Rows from block 4 of a small image classifier, named by matrix and row number. Rows with one number belong to one channel. Each number is 128 + 24 x the weight over its row's rms, rounded and kept within 0 to 255. All counts start at 0.
After each channel's rows are labels from the 100 images, of 14848, where the channel reaches its highest value: "strongest on" is what is common among them. Only what is clearly more common there than usual is listed. The data: close-ups of made-up surfaces with and without defects. In brackets: how many of the 100, against the usual share in percent.
# convs1: grouped (16 groups) 3x3 conv (model.blocks.4.convs.1.weight, 224x14x3x3), inputs within the group 0-13, a 3x3 kernel for each
# convs2: expand pointwise conv (model.blocks.4.convs.2.weight, 448x224x1x1, transposed), outputs 0-111

convs1.174 [ 93 106 116 141  87  98 121 148 135 119 144 140 118 147 151 109 107 137 103 106 147 111 145 180 140 120 144 122 144 142 113 148 163 118 115 138 124 136 125 110 153 142 117 122 119 103 130 120 139 121 115 100 144 108 106  72 103 149  83  95 108 152 165  88  99  97 142 119 125  74 162 149  88 110 118 114 131 102 155 143 105  93  68 104 140  90 105  94 153 163 116 116 139 160 118 102  77 164 170  94  94 102 142 102 109  89 164 156 131 139 135 126 156 148 108 121 160 118 116 117 138 155 139 133 135 128]
convs2.174 [120 107 123  96 119  96  98 126 118 101 123  82 125 144 124 114  81 123 117 140 113  83 139 111 123 138 107  84 100  75 130 143 139 148 124 101 109 117 113 158 159 121 125 181  70 156 150 101 132 124 163 116 123  64 117  90 161 115 126 122 134 133  97 137 118 136 194 140 141 124 140 140 129 110 124 147 139 126 136 162 117 114 114  98 143 130 144 102 103 101 131 108 130 134 107  89  99 153 161 145 107  94 158 187 117 127 176 110 112 177 107 141]
strongest on: smear (31 vs 10.8); stone (31 vs 11.2); hole (28 vs 11.4)

convs1.218 [124 122 121 130 103 129 153 148 164 111  95  65 121 117 104 152 130 120 121 109 124 126 146 145 147 140 171 180 153 150 160 144 118 147 136  91 107 120 125 123 101 130 155 152 177 121 134 140 127 105 124 137 141 182 122 132 145 124 103 124 127 141 181 126 125 107 121 133 114 106 109 126 173 159 156 159 139 135 142 124 125 142 140  97 140 144  73 125 133  91  92  98  79 124 131 107 104  95  84  95 137 150 118 123 157 133 138 176 117 156 166 105 111 148  84 117 163 108 103 108 130 125 141 162 150 182]
convs2.218 [147 121 127  99 105 124 106 168 177  95 118 119 106 112 126 103 105 107 110 101 139 159 122 153 108 132 125 109 124 129 148 197  79  92 163 105 156 102 112  92 119 132 136  95 126  85  84  75  79 146  95 137  97 112 162 112 107 159 145 143 160 131 132 125 115 153 131 112 100 124 105 139 115 159 124 140 120 130 146 125  82 124 110 109 155 140 115 108 127 108 116 103 178 145 111 104 150 130 102 122 103 118 147 102 126 105 141 139 103  97 120 143]
strongest on: stain (98 vs 11.1); stone (29 vs 11.2); brushed metal (28 vs 11.2)

convs1.78 [108 109 101 121 119 104  88  81  84 124 113  89 125 126 108  98 105  98  93  93  97  93  89  97 121 132 125  93  97  99  99 123 108 126 148 132  92  93  93  95  95 100 125 145 127 117 104 104 110 101  97 101  83  83 125 115 132 121  97 123 132 122 125 104 114 103 112 121 114 118 134 113 112 116 135 124 104 139 147 106 124 135 131 131 134 120 127 136 136 135  93  87  85 107 102 107 111  95  98 119  93 114 118 101 114 128 109 116  87 104  92  98 102  74  99  93 109 114 101  87 125 100  93 127 127 107]
convs2.78 [126 147 130 105 162 180 107 138 141  68 108 150  98 144 137  98 135 137 199 113 128 178 113 110 133 101 104 140  83 122  99 121 175 100 138 160 119 117  98 112 140 115 137  84 127 177 160 126 134 106 187 137 135 127 113 108 162 140 155 130 151 109 138 145 101  99 100 109  96 155 120 116  85 159 141  96  91 145 117 129 138  97 119  91 153 142 149 164 133 159 135 126 128 120  86 153 141  98 152 146 139 115 112 135  92 121 136 142 187 109 139 104]
strongest on: woven cloth (96 vs 11.6)

convs1.112 [160 140 105 152 111 113 121 109 111  96  89 108 104 100 112  90 103 112 119 125 121 107 128 115 121 125 116 110 128 165  85 127 113 101 109 124 128  97 101 141 130 143 161 156 183 116  85 111 119 131 132 165 151 172 127 120 135  92 104  99 147 126 150 147 132 113  97 129 101 144 141 132 184 158 111 148 107 131 112 120 139 131 115 103 169 107 106 178 177 129  93  99 121 120 121 147  99 108 137  86 105 104 111 120 155 137 168 191 187 157 111 156 102 120 117  91 135 148 137 127 100 125 113 131 136 117]
convs2.112 [151 110 101 107 100 145  94 114 162 156 146 123 128  92 135  88 137 133  98 134  80 170 104 126 131  94 127 129 111 103 114 173 142 126 134 118 163  76 115 108 107 129 127 103 143  79 117 114  88 115  89 110  98 122 141 127 147 125 104 114 195  92  91 125 112 141 135 128 127  93  88 128 108 120 112 121 128 117 154  88 139  95  95 118 100 102 115 119 104 110 147 135 156 158 103 105 156 154 134 123 120 157  98 100 152 113 120  92 122 127 114 119]
strongest on: wood (99 vs 11.2)

convs1.144 [ 74  96  67 125 155 140  95 128 135  94 103 114 133 148 151 137 148 155  82 105 117 141 148 139 111 109 133 152 117 130 148 140 142 112 127 137 101 101  77 152 142 125  90 109 128 103 116 123 149 145 128 124 109 129  96 105 117 149 149 125 126 111 131 142 112 147 128 120 121  90 119 117  89  80 100 123 138 154 129 149 137 183 175 174  99 105 137 145 125 106  88  81  77 127 130 117 107 115 128  93 111 107 150 162 120 136 106 107  77 101  97 163 152 127 113 103 125 103 100 112 119 135 134 154 161 160]
convs2.144 [133 156 132 125 134 101 118 103 114 141 151 128 142 101 101 149 146 126 130 125  62 103 115 118 161 148 161 119 146  94 140 114 113 170 103  63 143 112  81 120 135  96 150 151 121 169  93 163 121  96 168 120 129 140 103 115  95 114 127 113  89 123  94 122 147 137 134 127 136 107 150 115 139 146 113 104 136 139 157 106 146 139  92 140 129 140 140 158 117  99 149 110 138 109 140 107 153 146  96 102 162 134 109 126 137 151 155 126 122 154 126 113]
strongest on: scratch (42 vs 10.7); bright spot (41 vs 11.1); wood (37 vs 11.2)

convs1.16 [110  93 124 147 120  81 148 156  82 141  98 113 137 130 116 172 154 126  96 100 131 148 126  82 128 135  72 107  93 114 132 124 126 141 147 142 130 129 143 160 160 147 118 110 181  88  77 138 136 132 123 130 123 139  88  77 123 141 126 127 134 138 146 176 120  78 122 100 109 149 136 150  90 119 134 119 143 124  94  99  99 129 104 120 148 119  81 136 146  93 121 110 104 115 127 141 132 132 176 176 118  79 123 104 107 139 136 156 111  85 111 144 135 107 131 151 121 110  82 100 136 127 111 138 155 138]
convs2.16 [161 133 142 124 106 127  85 140 123 183 123 133 120 128 124  94 144 109 138 153 111 165 115 122 129 129 137 134 121 138 163 131 120 132 130 123 143 101 107 100 140 123 100  95 146  93 118 125 145 142 118  92 111 114 118  88 137 109 103 147 164  92 110 120 124 133 110 115 153  90  96 122 137 105 106 138 144 117 145 124 136 116 129 105  74 119 115  75 102  73 136 112 168 142 109 122 162 122  74 133 151 171  45 119 147 121  56 120 100 110  77 115]
strongest on: smear (87 vs 10.8); circuit traces (32 vs 10.5)

convs1.106 [ 96 108  97 122 131 120 142 152 136 128 130 122 136 125 130 168 168 141 124 140 123 137 130 124 176 156 156 140 138 140 133 127 123 133 129 118  85 104 119  98 157 145 123 165 142  57  90  88  94 128 135  89 122 141 184 144 146 148 125 127  93  83 100 104 102  89 137 134 106 151 150 142 139 130 135 137 123 116 156 120 129 172 162 144 142 119 128  99  93 107  69  78  80 106 130 139 105 122 143  90 143 129 100 132 128 100 115 124 169 164 156 131 122 147 137 124 139  78 111 103  92 134 126  89 116 131]
convs2.106 [168 136 140 100 115 134 103 134 146 147 140 122 141  90 101 140 128 144 129 117 145 136 114 129 141 161 147  80 110 148 105 101 142 174 173 146  98 124  75 169 165  80 138 134 119 146 137  95 121 115 123  87  83 126 107  89 149 146 133 151 130 112 111 105  91 143 146  76 175  81 164  99 113 128 109 163 132  99 127 105  67 120 137 128  77 125 126 114 112 114 132 158 121 132 107 134 141 138 142 157 142 128 137 146 117 100 114 153 125 157  90 150]
strongest on: leather (43 vs 11.4); stain (36 vs 11.1); scratch (34 vs 10.7)

convs1.113 [113 133 180 102 107 115 108 114 114 162 145 141 165 130 150 188 162 173 148 136 143 121 103 149 131 121 154 157 136 112 155 124 144 131 121 151 120 146 154 154 131 113  78  99 107 118 121 117 150 135  95  68 114  95 139 135 101 130 124 118 100  97 125 138 136 113 118 135 128 117 117  97  84 114 167 101 121 117 118 138  97 159 146 157 156  97 145 156 138 148 154 127 129 165 142 150 175 171 165 125 120 129 143 143 107 128 157  74 106 129 180 101  96 114 110 111 102 147 144 111 108 155 141  86 137 106]
convs2.113 [119 145 120 143 113 135  98 133 128 136 144  95  94 118 127  94 130 117 160 122 127 152 120 121 156 149  92 108 108 125  87 143 138 127 121 119 166 139 144 141 146 123 160 123 132 148 162 121 104 133 141 134 144 108 111  92 155 145 108 149  71 110  96 121 115 136 137 153 110 102 160 175 140 145 101 131 144 189 152 125 144 112 116  90 124 142 111 142 144  91 100 108 125 113  91 128 124 136 165 150 145  61 119 143 127 119 143 118 155 135 178 112]
strongest on: wood (91 vs 11.2)

convs1.8 [ 66  68  81  80 125 105  99 113 114 130 136 136 121 115 128 111 103 116 135 125 136 103  64 119 107  96 119 124 115 157 118  82 131 141 121 126 129 112 111 114  90 111 121 112 157 120 124 118  89 121 130 109 107  87  97 109  78 107 150  72 112  88  66  88 110 112 109 116 132  75  91 121 126 114 141 129  90 126 133 108  98 132 133 137 122 123 132 112 104 116 119 119 113 125 128 151 142 122 126  85 110 121  92 121 122 108 126 122 129 121 119  80 110 128 105 102  91 138 108 117 108 108 113 101  86 126]
convs2.8 [102 157 106 120 141 149  83 142 167 123 125  99  79 133 151 109 107 133 110 115 132 132 156 131 113  88  72 147  49 117 138 127 164 149 134 150 111  87 116 122 118 132 125 107 129 102 119 127 116 102 101 104 114 125 141 109 156 156 132 130 141 125 129 106 143 107 142 135  35 143  76 128 124 136 124  82  88 127 105 166 110  85 125 106 137 103 136 101 123 123 134 135 107 162 106 126 139 137 142 113  99 127 135 106 133 114 134 126 177 105 132 127]
strongest on: stone (55 vs 11.2); hole (42 vs 11.4); brushed metal (28 vs 11.2)

convs1.160 [130 110 116 156 102 109 154 159 121 143 143 163 119 139 156 131 101 130 113 142 124 127 124 141 191 174 167 171 149 136 138 137 129 102 118 107 177 147 125 164 109 115 201 166 150 108 138 118 118 116 133 174 162 165 150 146 158 112 132 136 130 107 120  99 111  78  99 123 122  98 120 117 112 121  95 113 131 134 111 130 128 129 104 117 160 102 110 173 167 133 155 144 148 113 132 129 130 107 114 153 139 149 129 135 138 118 143 150 122 133 126 166 140 137 200 181 145 176 153 120 156 120 124 128 117  95]
convs2.160 [125 130 125 116 110 102 128 130 125  97 120 129  96 128 109  74  85 109 111 107 153 133 106 112 119 128 138 132 102 117 103 157  72 129 129 118  78 112 138 137 110 108 113  74  98  99 131 109  84 139 109  99  88  94 134 141 152 150 139 126  99 110 118 147 105 124 116 102 115 122 125 161 134 135 108 146 159 139 147 121 105 125 106  99 111 150 107 125 121 147 110 146 132 143  84 113 139 122 104 139 113  95 129  91 101  99 111 169  90 111 111 106]
strongest on: stain (100 vs 11.1); tiles (41 vs 11.2)

convs1.63 [107 111 114 135 120 111 162 149 123 126 124 145 116 113 156 109 146 169 112 113 140 148 139 123 139 117 115 177 131 103 156 146 112 112 123  86 110  87  85 149 136  91 175 153  98 132 139 142 145  94 155 106 115 153 110 111  97 142 113 128 120  89  97  90  91 102 136 141 113 174 171 105  98 139 114 158 159 110 154 116 107 140 107  68 160 143 113 129  86  77 125  93 152 107  97 157 120  98 147 128 123  80 131 134  93 136 101  98 142 129 134 145 143 126 110 115  99 115 118 122 125  85 102 141 106 101]
convs2.63 [ 91 128 121 122 150  96 108 120 161 127 129 112 111 119 127 165 127 112 145 113 119 148  81 148 108 118 121 104 138 108 107 130  92 116 148  99 149 143  87 114 134 108 124 128 154 149  85 121 136 103 166 140 131 124 164 124  99 141 137 110 153 108 114 174  74 147 134  75 117 141  90 129 135 115 135 164 123 140  51 143  86 149  96 116 134 131 117 103 145  93 133 145 118 145 135 101  63 111  84  93 151 151 128 129 170 154 163  85 117 115 127 125]
strongest on: wood (89 vs 11.2)

convs1.117 [ 88 128 143  90 141 146  80 120 128 176 109 168 153  92 147 148 129 130 139 115 144 145 107 137 119 125 111 152  84 145 161  68  91 141 140  84 146 172 145 134 122 143 112  97 116 131 156 121  94 106 112  96  99 113 136 129 120 157  95  85 158 147 118 123 131 107 122 120  86 143 132 109 109 144 128 105 162 165  94 136 156 147 127 135 152 109 141 139 109 120 162 123 173 154 102 164 148 147 152 110 131 121  79 148 151 104 127 146  98 130 130  91 132 141  82 114 126 116 133 111 130 111  86 138 122  77]
convs2.117 [131 111 180 156 131 117 110 121 102 119 183  98 135 107 152 101 124 127 158  95 135 119  82 148 142 171 151 114 126 130 127 124 137 143 141 112 116  85 119 174 170  99 131 148 112 161 152 133 103 139 166 130 152 108  97  91 160 109 120 137 122 118  77 139 113 135 141 101 168 151 145 160 182 160  84 159  72 134  99 159 113 179 121 122 162 142 149 116 131 110 119 119 110 100 122 120 138 160 153 139 145  76 165 175 110 102 161 131 141 179 152  96]
strongest on: wood (65 vs 11.2)

convs1.206 [110 118 112 110 115 114  91  71  57 122 127 128 120 127 126  91  83  85 122 119 128 117 121 130 121  98  99 149 160 156 130 133 151 140 141 150 150 167 158 128 128 145 137 134 143  90  95 140 116 116 132 124 124 147  81  88 120 116 110 135 125 129 142  83  98 123 118 128 138 130 135 152 117 103 108 123 149 152 120 121 127  99  80  89  89  97 102  97  66  91 126 107  79 109 128 115 133 134 142 103 103  97 111 124 102 104  93  95  91 117 144 118 147 145 133 152 155 105 103  98 111 118 107 106  98  95]
convs2.206 [121 143 145 113 138 122 162 136 158 115 118 190 130 125 136 135 151 136 159 112 128 156 104 157 124 113 121 169 103 115 130 101 111 146 137 133 139 128 119 125 106 108 133 134 127 172 143 135 144 152 150 136 150 134 148 142 128 105 130 130 147 144 153 168 108 106  77  99 126 159 120 112 102 162 170 124  96 150 110 136 117 146 133 152 181 150 158 155 133 140 147 121 162 125 129 119 165 131 164 128 133 113 161 129 122 139 172 138 193 121 154 153]
strongest on: woven cloth (100 vs 11.6)

convs1.99 [104 142 104 126 162 131 145 154 149  97 102  87 143 137 101 162 167 153  95 119 111 147 148 123 179 175 154 115 108 107 122 124 115 133 139 132 103 124 110  98 157 139  86 130 147 112 132 115  81 136 151 110 119 132 203 158 131 131 115 124  88 101 111  89 122 126 101 143 141 106 141 130 123 113 129 141 135 120 161 147 123 192 170 145 130 113 135  92 108 119  91 121 115  75 130 152 113 111 140  83 132 154 103 150 133 126 117  96 176 172 145 106 121 148 102 111 128 119 130 125  84 139 147 106 118 115]
convs2.99 [137 139 101 106 108 115  86 128 129 106 124 112 119  59  85 150  85 122 100 146 160 142 112 136 107 135 100 126 114 155  84 130 136 130 157 143  97 169  77 147 111 126  98 120 120 128 151 151 119  87 103  73 104 107 154  91 147 119 101 156 169 100 103  94  96 135 150 112 125  87 131  98 159 136 114 147 131 112 138  75 104 129 141 166 101 142 128 174 118 116 142 128 121 173 150 126 157 142 132 157 115 145 140 144 113 149 126 133  96 137  97 191]
strongest on: leather (61 vs 11.4); scratch (41 vs 10.7); bright spot (41 vs 11.1)

convs1.167 [147 161 148 144 139 128 139 153 132  82 100  60  90 105  94  55  71  79  89  81 128  99 117 105 125 134 120 150 149 130 137 118 102 114 111 120 133 140 141 124 134 102 123 126 109  91  80 132  99 116 112 128 134 125 102 118  94 121 118 121  89  81  94 109 107 121  95 101 118 124 120 131 116 116 134  95 111 120 121 134 126 153 143 138 146 132 112 154 147 129 103 114  87 122 119 123  99  90  96  90 113 126  96 110 114 105 116 142 134 140 130 153 156 141 157 152 144 157 153 105 129  99  80 112 115 100]
convs2.167 [102 168 135 112 113 108 125 120 111 107 128 139 112 134 139 129 142 129 154 128 158 148  85 141 152 124  70 114 124 152 108 154 117 119 107 151 140 137 139  90 125 130 127 121 154 125 132 143 141 138 147 159 152 141 169 118 150 134 126 118 149 148 131 138  88 113 127 120  71 133 115 138 139 170 125 129 139 199 165 123 134 156 122 123 139 162 138 179 174 131 145 158 125 112 150 141 148 165 135 142 123 139 101 104 130 156 132 116 168  98 173 112]
strongest on: wood (65 vs 11.2); stain (53 vs 11.1)

convs1.151 [ 81  72 119  90  91 114  90 139 132  86  95 124 140 125  87 128 152  95 108  81  95 119 108  65  87  99  97 131 134 136 126 136 147 114 117 132 128 126 122 144 159 100 110 111 104 110  94  69 104 117  95  84  77 113  99 103  79  99 116 102  65  76 117 101 105 110 135 112 114 145 127 120 101 102 116 111 110 128 120 131 128 155 152 130 137 130 128 144 145 133 109 116 111 108 150 124 104 129 124 122 139 120 103 126 130  89  92 123 103 104 117 151 144 105 128 119 117 117 119 147 127 129 115 113 143 117]
convs2.151 [ 94 152 152 130 176 136 131 157 149  91 156 143 121 129 109  91 152 118 140 119 117 146 111 112 138 106 102 147 105 133 127 143 137 152 154 158 134 136 138 154 136 138  93  92 134 129 153 126 150 130 119 120 157 135 123 152 127 148 145 115 144 167 145 130 142  72  74 134 104 113 165 141 119 140 121 141 167 123 136 148 162  99 158  90 136 145 165 176 139 135 103 146 151  82  97 124 159 150 128 146 109 113 142 122 106 120 149 177 140 104 131  93]
strongest on: woven cloth (45 vs 11.6); circuit traces (38 vs 10.5); bright spot (35 vs 11.1)

convs1.143 [ 78  63 111  87 102 117 107 142 139  89  93 120 119 127  78 134 159  98 106  73 104 123 124  65 112 107 107 126 123 135 118 118 133 113 115 139 132 111 113 143 139  76 112  93  99  97  85  65  97 132 102  90  82  97  98  98  85  92 127 106  81  84 107 106 112 114 125 127 123 135 130 126  97 102 113 108 124 140 129 148 145 153 163 140 138 126 133 133 133 134 104 113 112 110 138 123 110 139 131 121 125 124  98 146 136 100 101 129 104 101 124 146 151 102 134 125 125 108 105 138 115 130 114 125 152 113]
convs2.143 [ 85 157 154 126 177 129 130 154 143  96 151 147 129 130  99 102 161 121 148 123 108 136 113 109 135 110 100 151 114 137 137 141 129 162 154 151 134 141 132 154 132 147  81 102 133 130 148 114 153 125 115 126 156 143 130 154 114 147 142 113 141 177 150 137 155  68  78 142  95 112 167 134 112 146 129 141 157 125 140 145 147  96 170 109 137 136 166 170 142 136 106 145 155  90 111 129 163 149 124 128 118 119 158 130 108 122 145 177 127 111 127 109]
strongest on: carpet (99 vs 11.1)

convs1.146 [ 81  89 131  83 123 139 101 155 165  77  85 106 164 147  89 152 154 114  89  99  99 134 139  91 109  93 100 130 130 140 127 120 137 112 100 133 107 114  92 164 148  83 127 110 108  99 103  79 123 150 114  90  82 105  83 102  95 121 142 106  80  82 110 100 113 142 135 139 157 153 139 146 107 117 139 105 126 152 132 156 161 136 135 124 118 108 113 138 127 126 111 130 128 108 158 127 116 152 142  92 122 136 122 156 154  93  95 126  90 116 115 163 151 114 130 114 114 106  99 125 133 139 119 127 146 121]
convs2.146 [ 84 159 157 130 181 116 125 145 143 113 136 137 135 120  92 107 142 110 154 142 101 125 110 121 115  92 105 158 115 122 143 128 135 161 150 145 142 165 139 139 126 141 108 101 138 139 139 140 143 128 131 117 160 133 124 164  95 149 151 114 124 171 135 134 147  59  73 138  94 118 186 153 133 148 126 117 166 118 159 141 154 112 156 106 142 159 167 191 130 131 109 136 137  78 123 117 163 157 127 120 116 106 140 121 107 137 161 172 123 104 140 105]
strongest on: carpet (76 vs 11.1)

convs1.96 [114 120 125 132 150 145 149 119 123 140 166 130 149 152 114 137 110  87  66 128 121  80 120 135 105  99 129 159 136 121 147 130 125  92 118  92 144 165 123 162 153 123 134 129  96 129 141 114 117 139 143 123 145 140 150 163 124 127 122 119 108  88 109 102 141 125  92 107 125 120 111 153 172 139 161 146 132 129 147 127 151 157 136 107 126  99  81  99 118  65 162 175 152 175 179 136 143 128 136 161 119 106 135 130  98  68 109  95 117 114 152 118 108 148 139 143 148  60  85 130 124 133 150 137 152 121]
convs2.96 [150 139 162 143 153 121 130 129  83 128 139 146 143 141  92 146 111 112 112 170 149 148 106 148 145 105 143  88 115 120 123 157 133 115 127 108 120 161 156 111 139 150 151 115 169 164 148 127 148 131 120 123 122 152 118 118  93 101 150 198 155 119 110 106 109 139 150 135 118 116 115 161  88 164 126  99 107 101 140 170 134 155 149 132 151 129 139 131 101 147 106 102 144 118 156 152 111 127  78 121 127 122 109 100  78 149 159 149 111  85 123 126]
strongest on: wood (74 vs 11.2); hole (35 vs 11.4)

convs1.87 [121 146 194 104 120 186 118  87 141 113 133 183  91 110 168 132 106 158 137 132 141  94 121 150  88  63 117 166 137 134 142 118 108 136 109 121 136 150 163 103 123 148  98 109 144 149 116  93 153 109 143 164 102 129 126 146 184 105 134 164 112  91 137 141 141 158  84 116 154  93  59 116 116 138 122 127 152 146 131 141 141 124 128 147 129 120 132 132 125 133 130 118 120 132 139 144 128 130 126 123 103  92 153 105 104 186 175 131 100 117 104  97 146 132 128 142 134 144 137 145 119 118 156 112 128 118]
convs2.87 [107  75  98 142 106 129 169  94  63 158 174 137 165 130 164 179 108 137 161 129 143 100 108 124 148  78 101 152 113  88 109  73 117 162 102 135  84 167 147 131 132 120 118 172  95 141 161 143 124 151 116 105 148 115  91 161 143  79 125 100  76 163 141 174 126 130 108 154 112 121  88 121 165 152 131 160 120 129 105 132 136 153  73 122 121 121 107 152 132  68 156 116  97  89 142 120 131  98 120  67  95 135 151  88 129 170 148  90 119 126 132 108]
strongest on: leather (69 vs 11.4); bright spot (66 vs 11.1); scratch (30 vs 10.7)

convs1.103 [ 91 139 105 116 133  87 130 125  88 135 114 123 151 129 112 147 137 115 117 120 155 143 151 120 155 155 137 103 114 123 108 150 135 124 141 133 153 163 106 122 145  90  96 173 131  88 160 139 134 123 128 151 148 149 213 156 120 177 104 119 140  74 106 141 147 188 109 126 138 133 120 114 126 102 165 121 140 120 155 102  88 195 172 123 167 119 114 156  99  97  75 146 137 125 126 135 137 154 156 103 134 137 115 115 104 143 124 100 158 154  94 125 128 135 139 118 132 110 166 145 131 133 126 151 134 119]
convs2.103 [142 157 120 101  95 110 114 127 140 148  99 117 134 111 120 140 108 133  92 128 132 130  64 125 108 136 124 136 117 146 103 171 126 127 132 144 113 129  77 128  90 115  86 133  84 122 155 147 110 149 118  84 146  93 171 126 142 138 124 123 175 128 122  98 116 126 136 127 105 129 136  80 137 132 119 145 129  95 143  69 134 107 143 126 113 133 118 150 129  95 131 144 140 163 143 110 146 181 128 147 115 146 126 103 119 147 138 122 109 142 126 154]
strongest on: leather (52 vs 11.4); bright spot (48 vs 11.1); scratch (46 vs 10.7)

convs1.48 [122 117 103 152 119 102 163 139 109 105 111 119 135 104 118 154 178 132  84 112 133 105 124 136 126 187 149 121 112 111 133 150 117 140 152 121 137 129  94 140 145  95 112 109  69 106 111 113 140 111 111 162 179 131 106 114 133 112 111 116 143 173 141  74 109 134 108 121 139 114 166 151 105 105  76 153 120 104 147 139 102  89 103 106 139 137 126 154 183 138 112 114 145 117 134 139  87 129 142 110 121  84 153 151  81 141 114  82 149 142 114 132 120 113 139 119  91 130  95  86 142 111  97 162 132  98]
convs2.48 [ 79 139 107 125 120 118 142 108 117 127 107  84 156 144 170 132  91 108 132 121 139 111 144 103  98 125 118 180 113 131 129 124 131 102  96 131 124 132 124 122 121 148 129 137 104 123 156 143 110 141 108 126 148  69 122 171 157 110 143  89 111 131 144 175 143  92 138 163  92 150 122 151 185 117 130  96 137 144 123 126 113 122 123 102 137 140 117 147 145 117 145 145 109 133 112  84 107 131 134 110 100 137 148 138 106 152 113 128 106 140 152 123]
strongest on: bright spot (100 vs 11.1); leather (65 vs 11.4)

convs1.60 [152 134 116 141 130 125 151 113 101 121  98  97 148 125  98 135 152 121 113 162 188 104 140 162 106 132 155  85 105 117 125 129 108 119 104 126 129 138 147 115 118 139 123 105 140 129 115  85 154 143  94 147 160 110 133 132 126 130 122 126 122 108 123 111 124 119 107 112 115 110 101 142 103 156 144  87 155 125  77  92  79  92 138 115 100 123 116  85 143 153 102 131 176  89 127 165  99 135 155  77  99 107  87 105 121  88  83 134 107 143 181  97 130 160  94 130 159 112 101 106 119 112  84 124 126 116]
convs2.60 [130 110  82 127 129 146  87 132 149 118 140 102 112 109 168 131 148  98 109  65 152 119 104 141 153 124 124 120  92 131  74 137 140 122 156 114 159  99  85 143 121  82 116 133 110 109  81 149 148  99 114 105 131 128 162 103 170 144 115 107 130  72 120 107  94 146 114 146 135 104  91 145 129 153 138 127 135 162 119 115 171 131 107 124 104 141 116 107 153  86 131 133 130 144  98  56 154 116  83 152 111 149 127 105 196 109 126  97 156 121 138 145]
strongest on: bright spot (100 vs 11.1); leather (40 vs 11.4)

convs1.197 [ 95 112  99  89 116 113  75  70  60 105 126 114 110 124 116  90  84  88 119 115 122 113 123 129 101 100 101 158 164 176 128 138 162 148 146 148 158 169 174 128 137 155 144 140 146  98 107 132 123 122 129 113 128 135  95 100 109 125 119 132 122 130 131  91 104 109 128 129 132 125 136 142 119  95 105 127 120 141 126 114 130 113  94  94  99 112 120 101  78  74 126 110  85 108 121 105 133 139 131 102 103  99 108 134 107 104 102  98  84 117 133 134 148 133 143 165 147 104 105 100 111 141 117 104 107 101]
convs2.197 [125 146 153 114 131 127 164 134 164 110 122 185 144 119 126 140 146 126 162 107 133 160 101 149 119 112 111 175 104 134 131 104 110 143 139 140 143 129 111 132 123 107 130 136 126 171 153 147 141 143 157 127 160 127 143 144 126 104 130 125 151 143 158 160 114 107  68 109 142 157 129 103  91 157 156 135  92 150 115 149 116 147 149 137 184 156 149 162 135 140 143 130 161 126 132 123 166 132 172 143 144 108 163 146 122 151 165 136 187 128 157 157]
strongest on: woven cloth (100 vs 11.6)

convs1.93 [109 146 179  80 119 156 118  91 157 109 116 172  99 120 165 149 140 170 117 138 143 105 113 139 116 116 153 157 112 134 121  99 133 146 108 134 129 130 161  95 106 131 118  97 105 155  90 126 147  99 110 152 105  99 104 115 159  96 119 165 141 113 172 109 136 164  85 120 162 120 113 162 118 110  92 124 135  92 142 152 151 177 126 127 118 105 119 130 115 129 127 104 112 109  96 110  97 103  59 155 105  59 156 131  91 154 131 142 115 123 117 120 157 118 123 128 110 126 132 127 110 112 124 113 116 102]
convs2.93 [ 82 109 120 149 116 104 152 131  78 141 151 101 125 142 138 157 102 123 153 164 166 125 152 130 141  55  80 127 108  99 133 138 132 133 120 116 142 156 149 119 127 158 129 134 105 147 138 138 115 147 105 132 117 119 138 136 135  74 128  90  93 158 132 168 150 111 111 159  71 123  97 143 162 130 103 160 143 121 107 149 143 153 122 143 117  98 100 115 130  98 129 131  93  70 108 150  75 153 135  86  96 144 125 111 111 160 150  56 112 110 107  62]
strongest on: scratch (70 vs 10.7); leather (37 vs 11.4); wire mesh (28 vs 10.8)

convs1.168 [112 112 110 121 107 124 153 175 150 150 143 126 142 139 113  77  74 111 128 125  95 142 150 138 148 125 156 147 144 136 137 136 121  70  79 110 140 146 143 136 133 125  73  73  95 139 116  99 138 122 101  86  85 119 126 124 117 130 103 120 140 167 149  89  76  70 111 112 142 133 156 133 119 113 122 153 140 130 166 167 162 105 103  96 120 108 121 137 167 123 113 114  82 134 115 114 119 150 116  87  87  86 110 113 134 139 159 129 145 146 138 150 138 121  87 104 102 120 108 109 133 128 125 130 123 138]
convs2.168 [136 101  90 111 143 112 120 125 133 175 126 132 167 116 129 128 119 159 108  84  97 130  94 163 133 160 142 121 101  93  64 115 116 155 151 130 123 116  88 142 113  82  99 155 112  80 130 104 119 169 118 129  91 119  94 157 153 126 140 109 136 124 129 123  94 127 184 126 173 161 117 126 145 120 161 127 136 119 115  65  97 117 111 113 154 112 174 114 131 107 173 112 150 139 102  65 143 143 162 170  86 104 193 166 131 101 152 125 109 159 114 115]
strongest on: stone (47 vs 11.2); hole (42 vs 11.4)

convs1.141 [ 95 140 121 113 107 106 132 148 112 144 168 156  98 127 133 170 134  88 125 155 149 103 105 108 163 127 118 114 135 111 124 128 105 144 156 104 159 140 121 122 112 128 165  88 140 117 145 142  89  88 111 153 137 116 119 153 147  88  97 101 152 140 113 123  98 119 139 121  94 153 147 127 117 131 104 120 155 103 108 122 104 146  84 122 178 137 141 128 138 164 121 122 130 130 136 133 140 117 127 103 143 134 106  91  78 154 157  93 118 149 136  96 114 107 159 126 118 152 180 181  74 124 140 123  90  51]
convs2.141 [145 107 108 133 112 121 117 119 105 152 177  92 136 114 134 149 141 143 142 127 104 119 122 123 159 118 130 103 164 112 135 114 159 122 130 128 104 143  79 129 154  89 140 150 124 124  82 128 146 121 133 127 147 119  85  99 159 154 106 132 124  97 109 113 128 170 125 126 135 105 129 113 107 119 120 149 137 152 125 120 104 132  59 146 105 153 141 121 106 116 142  92 133 132 142 127  98  86 111 130 176 135 133 140 132 129 109 121 134 133 118 153]
strongest on: bright spot (96 vs 11.1); leather (35 vs 11.4); wood (34 vs 11.2)